config = dict(
    model='multi-label image tagger',
    dataset='simulated fluorescence microscopy of cells',
    train_examples=195000,
    image_size=32,
    crop_scale_min=1,
    horizontal_flip=False,
    translate=0.12,
    arch='mlp_mixer',
    norm='layernorm',
    norm_position='post',
    activation='gelu',
    mlp_ratio=3,
    parallel_block=False,
    inner_norm=False,
    drop_path=0.1,
    patch_size=[4, 4],
    conv_stem=False,
    layers=12,
    width=160,
    num_labels=17,
    init='torch_default',
    residual_init='scaled_by_depth',
    optimizer='muon',
    muon_scale='match_rms_adamw',
    lr=0.0024,
    momentum=0.95,
    nesterov=True,
    orthogonalizer='polar_express',
    adamw_lr_other_params=0.00074,
    steps=30000,
    batch_size=384,
    epochs=59.1,
    lr_schedule='wsd',
    decay_fraction=0.4,
    final_lr_fraction=0.05,
    warmup_steps=900,
    weight_decay=0.2,
    adamw_weight_decay_other_params=0.01,
)
Rows from block 3 of a small multi-label image tagger, named by matrix and row number. Rows with one number belong to one neuron. Each number is 128 + 32 x the weight over its row's rms, rounded and kept within 0 to 255. All counts start at 0.
After each neuron's rows are labels from the 100 images, of 14848, where the neuron reaches its highest value: "strongest on" is what is common among them. Only what is clearly more common there than usual is listed. The data: simulated fluorescence microscopy of cells. In brackets: how many of the 100.
# fc1: MLP up (model.blocks.3.mlp.fc1.weight, 480x160), inputs 0-159
# fc2: MLP down (model.blocks.3.mlp.fc2.weight, 160x480, transposed), outputs 0-159

fc1.5 [145 139 178 136 151 232  98 129  70  99 140 127 142  95 168 105 139  87 168  92  84 132 118 129 139  86 138 153 177 170 126 118 171  92 158 159  76 118 122  98 152  82 125 160 123 117 139 175 149 105 161 144 158 113 114 113 116 140 128 105 143 147 136 147 140  77 130 164 173 164 141 161 173  76 137 165 112 131 147 131 105 126 151 147 215 166  60 192 164 171 113 165 176  80  87 169 125 137 158 146 202 142 189 124 148 123 122 134 105  99 117 145 102 101 143 179 134 112 149 134 183 152 107 124 103 135  85 115 115 139  99 127 110 119  89 151  94  92 101 137  94 127 110 139 115 179 109  83 172 131 175  34 122 118 157  94 151 198 143 126]
fc2.5 [159 139 145 163 125 125 120 135 127 152 137 118 217 112 158 172 138 112 132 160 135 114  87 189 153 139 129 101 170 118 181  94  38 104 155  90 128 174 135 117  76 135 121 161  81 126 127 136 112 115 135  94 112 165  83 127 142 126 163  92 109 143  78 157 123 132 136 114 153 134  98 112 169 124 146  67 107  78 200 136  99  83  43 187 162 172 144 119  99  49 102  78 189 140 111 100 167 147 128 129  75 133 125 147 146 163 141 147 127 122  60 104 147 110 149 153 116 119  97  94 157 146 110 126 112 170 164 123 106 116 115 138 107 173 142 117  92 181 135 176 110  84 109 173 159 117  55 151 177 118 117 176 167 100 138 134 128 114  59 139]
strongest on: smooth cytoplasm (79); yellow stain (45)

fc1.148 [111 143 172 137  94  92 218  44 112 140 149 167  82 111 123 102  95 162 119 135 123 173  67  78 160  80 143 127 159 156  84 127  85  97 143 152 115 109 105 153  84 127  99 126 143 129 130 106 113 144  81 155 173 214 137 141  99 192 117 145  81 121 124 167  90  33 141 149 118 123 137 119 100  98 159 109 103  90 135 105 175 137 102 113 165 122 101 143  93 140 176 132 148 132 141 118 150 124 168  72 112 125  84  90 174 121 122 172 180 123 189 112 128 128 150 116  96 121 147 147 120 135 117 120 136 179  76 120 166  88 135 112 107 133 135 140 105 117 167 146 106 126 119 162 100 152 129 127 122 104  89 115 146 174  85 145 118 141 249  66]
fc2.148 [142  65 136 114 113 187 149 182  54 140 174 118 122 144  88 156 150 150 147 163 130 120 146 122 139 113 127  95 120 169  83  97  87 188 129 125 142  93 135 138 152 162 143  98 145 146  83  50  90 121 234 105 144  75 158 128 128 124 133  89 137 130 126 162  83 143  69 188 140 138  81 170 169  88  90 182 129 150 149 163 105 174 169 113 144 120 199 113 122 172  98 155 115 142  83  87 105 152  97 134  64  57 151  76 132 143 160 104 121 108 158 153 119  96 102 115 132 154 142 118  93 150 136 127 173 110 156 106 163 116 119 114 139 149  92  85 131 119 149 150 149 114 127 143 126 123 115 137 153 139 124 151 129  68 174 144 153 184 101  40]
strongest on: membrane rim (58)

fc1.382 [119 129 121 124 161 111 164 122 177 127 113 191 149 187  98 125 172 148  53 139 208 162 120  92 171 204  82 169 117 160 168 144  56 118  69 122 129  90 137 150  93 169 154 181 146 139 156 121 135 119  76 122 160 138 174 108 151 143 161 108 148 208 122 126 143 119  79 167 127  78 140 131 189 158 127 146 148  67 108 141 141 168 150 140 144 203  44  94 101 100 158 134 116 113 129  90 133 119 144 119 130 175 153 126 149 108 141 100 134 134 121 163 104 149 127 172 114 167 123 141 124 139 125 186 121 120 106 123 150 104 200  83 141 115 161 141 101  56 132 107 148  91 162 133 100 138 131 154 128 150  95 146 170 175 123 146 140 120 104  68]
fc2.382 [ 88 101 107  77  84 126  94 172 152 137 125 124 140 153 114 185 126 126 132 111 151 139 180 121 162 104 141  56  77 155  84  91  89 129 157  81 127 148 101  70 103 155 155  82 131 143 151 162 139  96 154 176 143 118 138 147 148 170 156 167 131  79 138 124 111 123 106  87 114 100 121 134  94 122 134 130 159 223 107 143  95 203 123 116 195  85 117 132 180 159 195 128 122  91 118 169 134 102 134  69  81 125  97 108  84 119 141 133 132 137 123  95 165  89 164 141 129 100 148 107  95 115 162 129 145 153 167 153  60 115 101 118 157 103 117 128 102 186  60  89 124 204 143 130 148  95 146 101 194 136 120 161 117 165 155  76 184 125 140  92]
strongest on: magenta stain (47); fibres (45)

fc1.455 [108 132 131 108 137 163  84 125 138 159 106  81 149  96 103 147 101 154 200 139  95 192 152  96 106 122 139  85 145  88  98 146 149 141 121 159  78 147 120 168 113 135 125 125  91 124 144 153 130  84 105 191 100 165  95 155  83 151 157 179 151 206 122 103 128 179 126 173 207 188 139 116 132 165 180 142 119 201 103 134 126 113 144 131 149 195 121 159  94  89 141 163  95 106 154 152 161  79 125  94 151 173 125 130 128 151 130 123  62 184 135 104 150 146 149  96 151  86 126 188 154 116 114  66 135 134 138 101 112 132 142 130 123 118 161 117  82 115 122  72 190  88 134 125  79  97 101  91 119 164  71 165 159 143 126 152  50  90 121 146]
fc2.455 [ 95 121 101 135 135  88  99 158 123  96 128  86 123 116 114 145 163 112 153  97 152  69 147 158 187 147  88 120 121  90 159  80  83 160 100 165 167  96 146  85 103  79 123 185 128 166  97 138 180 135 215 128 147 100 129 123 127 138  94 148  68 127 136 140 159 150 122 127 116  75 116 126 119 117 150 175 162  56 151 130 132 112 167 118  95 201 147  58 133 160 153 135 117 179 163 161 144 132 149  78 112 135 114 189 147 137  84 128 191 124 139 190 169  81 131 162  97 109  98 107 106 172 121 138 193  73 206 154 139 175 127 145  99  82 114 144 143  86  98  74 109 138  99 112 125 148 124 142 130  96 139  74  92 131 165 103 128  95 150  96]
strongest on: long thin cells (69); out of focus (62); yellow stain (44)

fc1.110 [176 102 160  84 119 135 100 123  94 125 128 122 106 120 132 125 130 172 140 134 126  27  99 143 127 131  95 124 155 253 113 110  85  94 102 119 103 123 104  80 107 174 153 148  87 140 109 129 153 149  90 102 114 114 123 119 167 118 103 133 103 108 123 177 133 157 106 136 148 186 187 181 134 111 131 129  80 166 104 148 169 104 156 124 212 154  40 136 153  85 142 196 187 122 144 168 148 133 130 102 152 118 135 137 205 170 103 130 155  96 147 170 114  85 106 150 135 133 136 128 192  78 119 122 129 154 186  73 123  80 130  77 111 165 131  97 130 112 120 140 112 112 179 114  82 138  97 166 138 138 163 131 142 150  97 120 150 147 172 151]
fc2.110 [ 93 122 165 116 124 150 126 159 107 162 133 113 141 105 124 208  98  86 130 118 111 122 119 158 121 136 173 109 101 129  92 123 168 133  96 132 143 120 122  96 101 136 120 145 125 139 142 130  90 131 129 121 179 129 149 125 120 103 139 192  74 153 145 185 145 100 223 118 169  78 143  67 110 130 161  93  64 128 135  66 150 158 107 121 135 145 169 115 138  77 152 159 149 136 124 128 172 159 104 102  94 117 159 151 129 111 182 174  96  61 155  92 143  61 157  83 116 101  90 136 130  99  32 125  89  84 113 165 112 172 116  87 104 153 159 140 155 111 181 113 103 182 136 108 141 103 110 189 176 104  74 156 129 153 134 210 163 153 126  77]
strongest on: smooth cytoplasm (94)

fc1.331 [131 140 127 100  95 139  96 162 145 134 110 121 154  74 180 189 112 123 159 102  66 121 119 114 139   0  92 102  80 145 113 132 117 110 134  92 160 162 133 128  96 124 110 146 138 158 163 142 144 184 124 140 107 132 129 134 131 138  87 105 132 103 148 156 140 146 132 131 100 121  94 126 140  87  73 115 107 101 116 110  86  65 182 128 165 140 168 147 130  86 128 141 134 139 111 134 155 143 142 143 154  89 215 167 150 134 145  90  75 146 189 171 147 132 112  85 138 130 132 148 103 141 167 134 151 102 137 141  93 129 107 178 129 187 103 162 153 101 137 155 100 139 144 116 166  95 119 125 117 126 153 118 141 139  81 153 107 167 146 145]
fc2.331 [165 138 110 110 164  95 172 118 130 122 132 103 118  68 167 102 115 118 118 116  82 172 146 122 134 210 163 129 230 255 138 167 120  90 174 129  85 136 200 134 150 104 147 100 132  92 139 123 113 137 110 108 110 141 130 138 119 111 128 156 112 113 105  76 100 135 115 125 173 134 135 146 114 138 132 105 159 179 139 136 139  68 111 113 134 121 142 151  53 142  94 118 152 129 164 145  80 125 113 123  87 128 159 105 122 110  47 142 128 119 172  99  83 160 142 110 131 115 132 155 138 146 144 149 152 146  84 101  73 131 154  85  86  99 104  94  73 189 139 122 119 101 134  91  91 125 160 196 107 158 157 145  99 166 140 106 131 111 204 146]
strongest on: smooth cytoplasm (62); red stain (57)

fc1.297 [148 137 145 110 142 109 135 103 148 160  88 115 110  93 123 179  93  87 175 179 107 113 138 124 175 124 131 196 197 106 137 181 139  76 138 122  72 145 116 169 159 126  99  56 100 123  98  98 120 126 135 100 123 117 144 128 144 168 134 155 127  32 138 138 138 146 113 104 161 128 155 160 129  93  74 134 173 102  50 128 142 134  80 110 135  76  78 161 144 149 118 109 116  76 197  89 110 142 171  79 131  93 120 224 134 111 112 115 191 179 166 126 127 126 135  82 131 133 117 204 125  47 166 131 163 114 139 125 116 120  99  89  73 167 164 152 142 112 177 101 117 120 147 127 171 141 153 113 131 165 110 149 117 125 131 133  82 149 126 108]
fc2.297 [197 105 108  92  86 108 184 161 194  96 109 175 124 116  80  92  68 137 100 112 134 128 123 134  58 120  69 201 100 131 160 144 173 128 153 139 136 148 162 103 156 134 134 102 128 177 108 113 115 156 149  97 119 137 155 119 124 108 103 124 108 143  80 181 107 120 170 109 146 153 138 168 176 131 127 112 120  83 121 114 134 181 181 210  73 133  54 113 134  93 149 156 155 113 136  93 142 144 139 118 145 110 131  63 158  75 143 115 153  93 168  69 125 182  96  89 138 116  99 149  71 141 136 168 108 177  76 131 143  80  92 113 169 156 125 124 145 127 106 147  98 160 146 158 118 147 125 182 144 139 107 116 144 171 155 161 115  88 142  43]
strongest on: magenta stain (46)

fc1.321 [ 98 164 135 141 161 130  96 153 124 151  84 204 130 122  79 167 155 100 174 183  95 172  98 139  99 128 126 142 124 102 153  77  75 143 140 114 105  85  65 118 111 131 135 157 108  92  90 172 105  96  55 138 146 141 116 148 145 141 129 118 123 156  95 113  78 158 155 109 140 175 125 124 176 103  76 100 110 172 118 149 195 176 150  97 110 166  87  23  93 138  81  99  99  84 143 174 109 101 143 156 186  86 138 102 133 138  93 113  86 173 164 124 144 122 152 114 100  98 145 111 125 126 143 141 154 171 189 166 198 152 194  82 166 160 124 160 115 153 142 109 151 115 128  81 100 138 116 137 125 163 164 149 148  97 114 172 141 118 148 167]
fc2.321 [100 122 168 128 134  82  99 187 128 157 167  66 119 128 203  62 135 165  95  91 132  49 146  78 189 150 120 106  71 185  84 175  82 165 106 138 128  89 200 113 134 136 105 154 147 151 131 159 124 122 145 113 132 123 134 149 134 120  98  95 110 118 141 122 205  83 135 130  97  91 164  94  80 173 169 159  87  90 170 136 131 153 118 144 123 114 179 177 128 110 185 150 125 149 159 112  90 103 136 118  53 147 135 154 143 111 155 133 143 156 120 114 138 116 154 182  90 133 147 115 139 121  86 182  85  89  96 123 173 128  67 177 140  87  65 182 123  90 104 108 127 143 156 105 112 146 124 109 124 165 152 115  93 125 114 143 180 103 117 117]
strongest on: long thin cells (43)

fc1.230 [232 117 139 113 130 123 141 146 108  73 180 106  87  95 127 161 182  96 121 103  80  65 148  73 132 107 133 184 173 171  99 112 137  93 148  92 125 129 135 103 144 143 132 119 159 131 125 153 152  81 100  93 120 186 115  73 166 162  62 120 147  80 106 107  96 139  36 116 176 129 131 104 125 173 145 127 118 123  94  94 214  73  98 113 112 169 162 148 137 144 186 135 156 126 154 142 110 139 103 149 140 155 160  83 107 118 102 172  85 113 160 155  74 113 173 120 127 164 128 105 122 162 133 146 115 132 136  61  91 140 133 110 101 161 175 178  92 127 161 141 131 149 121 103 132 104  64 170 154 118 126 164  88 133 115 135 168 174  93 139]
fc2.230 [144 144 140 123 134 169 125 130 143 122 160 164  87 223  83 131  68 129 161  83 151 133 120  97 117 127 159  91 148  90 206 144 139 139 171 142 129 136 146 123 145 104 142 181 144  75 227 102 105 100 135 110 121 119 159 203  90 126 153  72 156 119 129 121 148 117  67  91  91 153  72 143 101 125 126  50 202 151 140 137 117 134 156  60 105  86 141 146 113 192 114 110 123 126 131 126  83  98 130  89  93 101 126 128 119 120 105  73 109  84 101 146 137 134 121 131 121 175  72 163 110  43 137 104 162 107 136 125 111 144 152 123 131 161 108 156 172 171 164  77 140 170 125 119  66 156 103 161 145 144 132 156 154 113 158 158 104 157 123 128]
strongest on: ring around the nucleus (75); few cells (53); cells: one or two (53); cyan stain (47)

fc1.442 [164 163 217 102 127 119 119 150 121 190  45  97 204 109  70 112 131 115 122 151 134 193 131 199 167 140  95 137 139 163 154  99 124  91 102 136 171 163 139 152  77 125  66 104 143 166 124 122 196 140 128 105 124 186 118 133 143 128  97 120 139 149 139  87 113 132 135 112 151  78 121 170  74 210  76 130 108  83 100 117  98 142 140 158 119 125 128 151 100 102 160 108 121 155 135 202 136 172 131  74  96 142 130  96 125 128  60 143  66  89 112  95 110  95 153 136  87 130 150 148 132 179 131  99 119 176 140 117  91 113 109 118 110 141 117 119 123  85 176 153 153 155 146 160 125 117 162 159 120  66 128 135 120 107  56 165 166 115 111 130]
fc2.442 [123 118 166 140 173 135  70  83 138  42 105  96 117 101 152  85 168 116 122 121 115  93 109 147 114 152 130 133 116 135 159 115  93  92  99 125 125 154 101  97 164 116 130 178  79  64 171  99  55 113 129 129 165 125 147 129 128 118 165 138 136 174 121 116 149 122 162 131 163 172 156 205  61 145 140 116 115 140 181 192 146 117 192 109 109 205 183  57 129 155 103 177 110 121 167 146  96 162 160 156 125 183 132  89  20 114 135 109 124 116  60 121 146 139  78 155 165 113 112 112 175 103 139 108  92 101 163 132 145 178 127 120 143 135 126 109 135 128  95 111 166 144 108 161 121  94 152  97 120 120 121 155 119 107 115  88  71  97 144 154]
strongest on: membrane rim (55); dim (53)

fc1.386 [148 171 157 140 173 120 213 104 134 108 117 141 116 104 102  84 163 140 143 138 170 144 110 143 152 154 139 161 126 141 139 117 184 118 179  81  22 154 129 114 141 147 101 185 140 125 125 104 125 129 151 159 140 125 121 119  69 146 155  54 152 142 102 147 164 109 169 123 134 111 100 102 156 104 127 127 124 120  99 122 116 158 144 191 110 135  87 129 140 123 108 113 129 150 115 118  74 137 201 155 137 157 103 117 145 151 155 233 133 210 106 150 139 113 141 158 140  75 143 122 116 159 149 130 156 131 181 161 116 129  91   0 107 115 103 131 136 197 132 128 116 126 132  78 111  50  85 130 178 132 124 109 114 129 144 113 117 133 124 157]
fc2.386 [112 158 117 158 150 120  91 117  87 158 139  74 168 111 123 164 124  88 130 116 146 168 154 119 104  85 233  89 118 143 119 133 195 167 158 177 141 123 163 114  85  77 129 114 162 122  62 143  92  43 121 133 129 141 124 136 140 148 125 152 142  86  48 111 113 126 139 148 112 104 109 134 131 164 171 114 150 122 111 100 150 131 149 154 146  97 146 144 137 119  93 137 147 164 135 144 202 137  89 170  88 168 155 128 114 144  63  55 149 195 141 151 188 174 179 133  91  98  77  87 150 113 128 124 150  87  87 108  97 132 118 170 119 114  90 177  95  91 103 189 192 118 119 121 111 108 147  86 107 114  87 152 124 134 130 150 150  62 132 132]
strongest on: magenta stain (65); dim (60); vacuoles (45)

fc1.202 [172 112 190 131 122 114 187 117 170 142 131 133 132 135 141 133 131 162 169 164 107 134 138 107 154 137 185  87 123 156 134 146 131  52 171 152 115  99 139 126 151  86 141 130 106 121  23 144 155 126 144 148 139 175 152 168 203 162 115 112  81  97  95 126  85 120 173 152 116 195  99 107 116  96  75 104 156 144 110 140 126  93 116 124 153  93 150 133 105 127 146 120 146  74 139 119 117 110 115 105 198 102 114 107 131  99 130 135 196 143 107  90 149 179 124 123 167 128 174 179 150  99 132  98 168 112  96 145 132  92 120 123 110  86 189 176 134 153 147 140 101 127 122 168 133 178 147 121  90 189  97 140 154 168 114 177 100 156 250 107]
fc2.202 [147  95 149 142 158 114 160 133 110 157 135 132 116  58 155 107  68  95 129 115 154 114 146 175 115 129 105 113 145 135 116  88 118 170 109 178 130 130 172 135 117 146  96 103 134 148  94 130 125  89 128  85 107 151 207 146 118  98 114 111 101  96  80 169 145 134 201 215 143 170 108 148 147  86 111 152 123  81 139  32 107 131 158 162 143 150 126 132 164 135 149 186 122 123 107  60 174 164 175 103 118  90  94 125 143  92 129 153 123 105 217 109  16 100 130 102 137 136 151 112  80 119 164 157 136 161 125  74 128 152 171 139 146 160 126 108 134 105 159 113 105  83 137 129 102  60 155 128 106 121 124  93 141 117 187 186 130 134 125 100]
strongest on: magenta stain (54); membrane rim (46)

fc1.63 [155 140 180 124 137 171 157  38  80 128 150 166 101 129 156 146  97 121 135 208 181 101 120 151 210 116 147 152 155 129 113 176  89 100  74 159 119 132 127 134 124 148 114 178 160  98  99 128 131 128 116 182 169 185 171 142 116 178 110 121 143 110 112 216 127  49  91 156 143 163 127  90 108 120 138 113 114 126 120 154 166 117 172 142 141 187 109 131  92 120 163 120 109 112 155 117 137 131  98  98  93 140 117  86 140 118  94 156 192 202 153 129 125 101 147 110  89 141 140  98 114 148 147 142 158 171  50 121 121 120 109 112 144 162 153 113 122 133 194 114 118 112 106 118  97 121  73 162 141 107 114 161 115 109 107 137  92 188 209  80]
fc2.63 [173  69 168 126 120 138 160 168 128 117 181 109  76 123 153 151  92 163  75 134 129 145 134 143 113 165 158  38 127 132  36 141 110 196  98 103 129 122 100 137 124 109 166  92 139 178 109  85  81 121 183  71 125 106 155 125 139 121 174 107 139 135 119 152 122 132 125 172 120 205 102 191 167  75 141 162 152 135 150 112 168 161 159  95 106  87 175 160 156 157  95 133  78 142 107  75 108 157  82 121  69 107 138  81 136  99 133 137 168  50 137  92 147 143 101 132  90 127 104 138 142 129 166 132  96  88 145 169 181 119 101 120 100 125  70 161 118 123 155 171 160 125 149 168 126  84 121 142 102 123 149 124 112 133 178 137 121 173  83 113]
strongest on: membrane rim (56); magenta stain (48)

fc1.479 [168 174 120  92 145 157 162 148  98 108 140  85 137 142 160  84 128 141  97  91 124 162 111 133 145 166 119 114 106 143 137 133 111 104 105 139 102 119 175  50 133 108 129 155 132 118 140 126 200 148 100 137 116  89 134 139  84 164 137  95 140 139  88 130 129 179 107 152 138 134 179 144 141 105 125  64 191  23 102 107 124 156 121 103  36 144 172  73 168 160 140 160  90  89 145 178 155 130 165 134 142 137 174 132  46 164 157  97 119 154 148 116  88 167 104  88 118 109 146 133  82 121 126 165 184 124  95 159 130 119 135  89 227 121 159 153 133  89 129 101 104 110  56 120 104 108 163 153 132 104 128 189 125 125 120 187 103 107 146 124]
fc2.479 [133 126 166  93 153 134 141 177  68 132  85  94 145  72 129 190 152 110 125 108 112 113 153 175 108 140 152 117 149 164  82  98 101 143  77 149 131 160 134 152 140 107 150  91 157  81  69 159 122  99 148 145 125 195 112 131 126 165 125 103 127 127 157 136  89 114 177 139 134 112 144  93   0 184 120 114 123 145 158  54 154 126 163 126 147 117 102 124 104 104 152 109 218 105 129 140 127 177 158 128 127 150  95  97 118  89 125 170 145  99 145 138 110 115 159 132 111 116 151 121 137  89  72 129  97 123 166 124 127 108 135  98 106 151 149 122 165 130  98 108 141 130 134  60 131 204 124 140 167 132 143 104 187 142 155 122 128 107  92 162]
strongest on: ring around the nucleus (53); fibres (38)

fc1.448 [ 88 131 156 164 240  95 140  74  58 104 120 123 135 126 170 142 150 127  82 171 136 161 152 156 111  96  94 176 146 102 169 161 119 106 170 140 106 119 184  92 108 105 117 109 176 125 146 164 108 173 150 115 106 114 168  84  87 108 131 139 119 157 173 176 112 129 165 131 146 163 149 171 115 155 107 115 109 130 121 166  98 111 191 117 142 120 121 131 174 125 150 131  93 111 150  97 128 119 147 112 166  59 110 167 117 162 142 133  98 102 199 148 151  86 188 129 112 144 155 157 141  74  72 192 126 129 131 152  99 110 164 131  46 171 151  57 142 107  86 101 178 125  90  79 120 169  86 115  92 165 132 111 144 125 120 118 133 151 165 166]
fc2.448 [109 113 118  97 201 153 172 110 145 127 139  92  94  99 154 118 161 130 158  93 136  86  68 121 157 142 145 145  87  69 182 108 131 118 100 130 129 180  76 161 186 109 126 135  89 145 132 206 153 167 102 191 116  85 118 134 156 136 117 179 159  88 102 138 137  94 127 100 128 122 156 128 127 129 207 166 119 156 199 114 146 149 101 146 119 163 117 165  94  85  82 193 158 136 132 102 142  96 126 125 107  74 161 172 120  79 155  98 180  64 127 167 116 153  96 131 126 149 137 163 114 126  95 169 111  93 186  91 198 146  94 121 116 155 141 177 108 107 161 130  52 126 127 131 105 112 152 109 166 107 116  94 119 129  77 110  90  67 125 128]
strongest on: membrane rim (99); green stain (40)

fc1.96 [ 78 108 146 104 131 105 147 122 121 186 106 167 115 126 129 130 110 108 115 144 113 155 143  84 190 109  98 134 116  95 134 158  92 141 136 186 113 113 115 157  65 134 117 155 132  73 169 116 121  82 109 149 100 151 119 112 127 181 103 168 133 120 124 173 137  46 122 118 175 118 150 154 147 119 156 144 137 112 117 125 126  81  61 150 103  80  73 166  76 144 154 136 131  84 141  83 121 187 170 131  78 162 119 133 130 108 154 172 129 164 208  99 100  74 184  86 124  87 161 121 129 130 118  79  81 146  52 118 120 140 152 108 120 178 137 110 110 194 195 107 106 122 113 172 108 126 118 119 161 109 139 131 113 102  98 141  94 174 223  67]
fc2.96 [130  88  87 133  80 167 184 202  97 130 120 130  99 141 128 118  94 168  95 150 165 128 148 180  87 111 125 145 118 131  66 109 124 131 152 114 143 104 126 122 173 105  84  99 102 186 124 117 148 146 157  31 171  54 181 108 194 124 227  43 160 113 158 192 146 120 100 148 137 152 128 139 120  80  97 126 128 128 137 156 134 117 170 117 142 121  89 119 165 132  99 136 101 141  51 102 158 165 114 148 137  66 146  58 135 142 107 104 137 112 133 130 130 165 119 147 165  91 142 101 171 129 149 132  60 133 100 123 141 140 126 111 126 143 130 166 121  96 144 171 135 131 136  93 136  82 168 147 146 135 114 111 120 145 134 101 185 188  80  96]
strongest on: magenta stain (46); membrane rim (35)

fc1.50 [117 132 166 135 139 125 163  86 174 130 155 108 166 110 142 141 112 134 124 129  60 125 142 111 179 130 183 122 138 153  96 120 105  97 154 133  94 102 127 174 123 101  80 141  98  94 115 102 118 101  71 174 130 194 137 166 132 152 114  90   6  81 115 136 145  60 120 145 136 131 112 145  88  83 128 138 153  99 132 125 150 174 171 164 147 174 135  86 117 123 178 159 150  87 152 132 142 133 103 122 103 113 105 103 167  90  99 122 149 140 149  67 113 145 152  95 113 127 131 192 166  78 122 111 129 138  74 114 116  92  68  93 148 137 169 179 167 124 219 151 102 117 105 121 132 133 142  87 152 159 107 132 173 150 102 195  99 106 217 115]
fc2.50 [195  66 138 124 130 139 174  77  79 109 138 141  57  81 138 145  85 155 157 126  88 132 126 162  72 123 139 125 122 113  40  61 123 152  81 137 133 138 173  97 108 118 126 125  93 161  55  72 142 157 140 129 143 127 151 142 125 137 101  78 122 118 150 187 106 134 183 178  80 123 153 180 170 116 123 119 162 142 153 109  87 160 158 192 166 114 192 126 131 198 113 168  88 128 119  95 149 102 114 113 105  75 131 163 113 148 130 123 110 124 160 115  80  95  45 157 147 111 122 153  84 142 145 146 153 123 152 118 141  99 129 138 141 147  77 165  77 110 158 119 163 101 131 110 154 116 143 138 128  95 132 157 119 159 173 142 200  95 121  75]
strongest on: magenta stain (52); membrane rim (38)

fc1.28 [140  89 119 105 141 149 104 131  94 160  17 161  94 111 161 111 115 132 159 103 115 167 144 165 156 121 124  94 109 120  87 113 157  97 126 151 118 120 106 168 128  83 141 100 120 132 112 130 185 156 123 154 142 164 148 143 124 179 139 132 141 149 165 159 101 111 129 166 135  86 205 229 134 157 119 128   0 118 101 121 147  80 111 144 129  94 105 134 105 175 145 111 139 148  98 157 122  93 110  92 168 145  93 170 131 121 158 121  74 115  90  92 163 149 118 172 119 160 167 150 135 150 150 136 118 119 145 100 107  97  91 110 129 173 131 140 110 154 174  59 128 142 135  79 116 160 110  96 109 142 194 177  92  99  70  86 138 159 118 142]
fc2.28 [160 104 188 198 121  72 121  92 130 148  90  91 102 150 126 146 141 151 184 138 127 163 133  93 119 133 105 148 124  96 159 181 144 131 203  99 103 168 150  57 134 135 139 171 147  83 113 118 138  91 127 113 139 128  88 120 108 115 164 127 147 133 108  89 134 162 155  84 161 166 114 154 140 122 160  98  28 140 145 106 106 117 167 138 122 149 128 121 114 107 171 139 115 160 137 143 159 142 134 100 159 138 182 168 114 138 143  91 157 107 133  94 130 118 149 110 102  90 193 109 102 103  77  86 140 156 201 140 122 142 109 156 158 120 169 104 127 103   0 135 128  96 140 146 105 163 149 133 130 135 160  77  32  92  87  91 146 170 102 117]
strongest on: membrane rim (99); yellow stain (46)

fc1.58 [123 126 154 110 117 153 126 155 101 118 111 145  51 100  81 138 152  80 126 152 158  91 119  99 175 121 104 148 175  87 154 176 134 132 129 116 109  89 101 156 164 145 158 151 175 146 122  96  85  76 119  95  99 130 137  79 147 166  70 105 152  75 140 171  94 163 168 122 151 197 122  91 143 139  99 142 112 118 133 188  99  99 144 154 109 103 117 107 103 107  85  97 124 105 150 100 140 160  84 163 126 165 144 118  64 100  53 114 143 145 160 193 139 112 130  93 161  80 126  59 142  87 153 189 153  69 128 137 125 111  77  91  75 141 105 109 131 132 178  98 121 150 112 136 146 103 148 126 194 115 170 194  68 136 105  85  98 112 186 111]
fc2.58 [192 111 163 108 113 151 158 162 162 140 179 141 175 134 101  82 170 157  85 184 106  90 142  92  98 116 145 133 103  92 129 115 146 123 156 128 112 154 167 153 144 147  77 137 134 161 154  86 155 157 138 150  62  64 122 120 143 125 134 112 150 163 125 128 122  88  95 136 107 166 108 111 112 121 143 135  82  22 154  80 145 137  93 130  93  92 117 124  98 177 123  82 153 127 101 133 127 176 124 188 114  84  92  82 221  92 154 133 158 150 182 129 138 195 145 113  65 111 135 153  90 118 107 129  75 127 134 149 172 212 137  92 115 106 122  98 136  91 139 130 129 183 113 123 139  90 113 131  86 116 107  58 131 177 179 141 140 128 110 158]
strongest on: magenta stain (62); membrane rim (40)

fc1.322 [133 133 160  76 132  51 152 115 158 155 172 133 114  94  64 138 127 141 165  98 177 191 186  92 132  99  98 116 149 105  90 159 147 134 184 151 126 139 160 165 125 152 116 180  98 124 140 144 124 121 172 179 137 179 126  81  98 169 171 136 119  96 156 107 158  84 174 143 143  95 114  98 182 165 142 104 160 108  93 185 103 125 168  78 104 152 146 208 129 167 143  90 172 141 145 131 143 111 162 109 111  79 130 108 115 137 130 162  99 130  96 151 181 141 125 118 179 164 166 177 136 151 121 158 128 150 136 198 125 120  94 120 136  45 140  48 169 124 111 106 134 121 169 121 121 122  82 148 115 128 170 155 152  96 180 133  85 170 145 165]
fc2.322 [171 114 126 185 121 160 123 124 105 137  67 142  97 178 143 217 176  76 126  92 124 143 151  93 113 148 153  86 117 133  93 133 124 158 154 116 166 104 147 106 115  96 118 138 150  98 155 158 122 141 120  90  93 149 101 109 149 162 123 131 153  86 118 127  77 166  87 125  71 127 161 139 134 107 161 131  80 138 159 113 150 115 148 136 150 167 154  94 160 158 108 189  76 133 149 127  93 104 106 154 147  90 122 125  96 189 153 116 163  93 141  79  74 116 142 188 113 140 103 126 127  76  78 114 145 127 118 124 129 124  84  88 116 164 124 120  64  84 206  97  94  69 114 203 122 121 136 203 145 174  83 146 115 152 181 123 223 121 106 130]
strongest on: ring around the nucleus (72); crowded (60); cells: ten or more (60); magenta stain (47)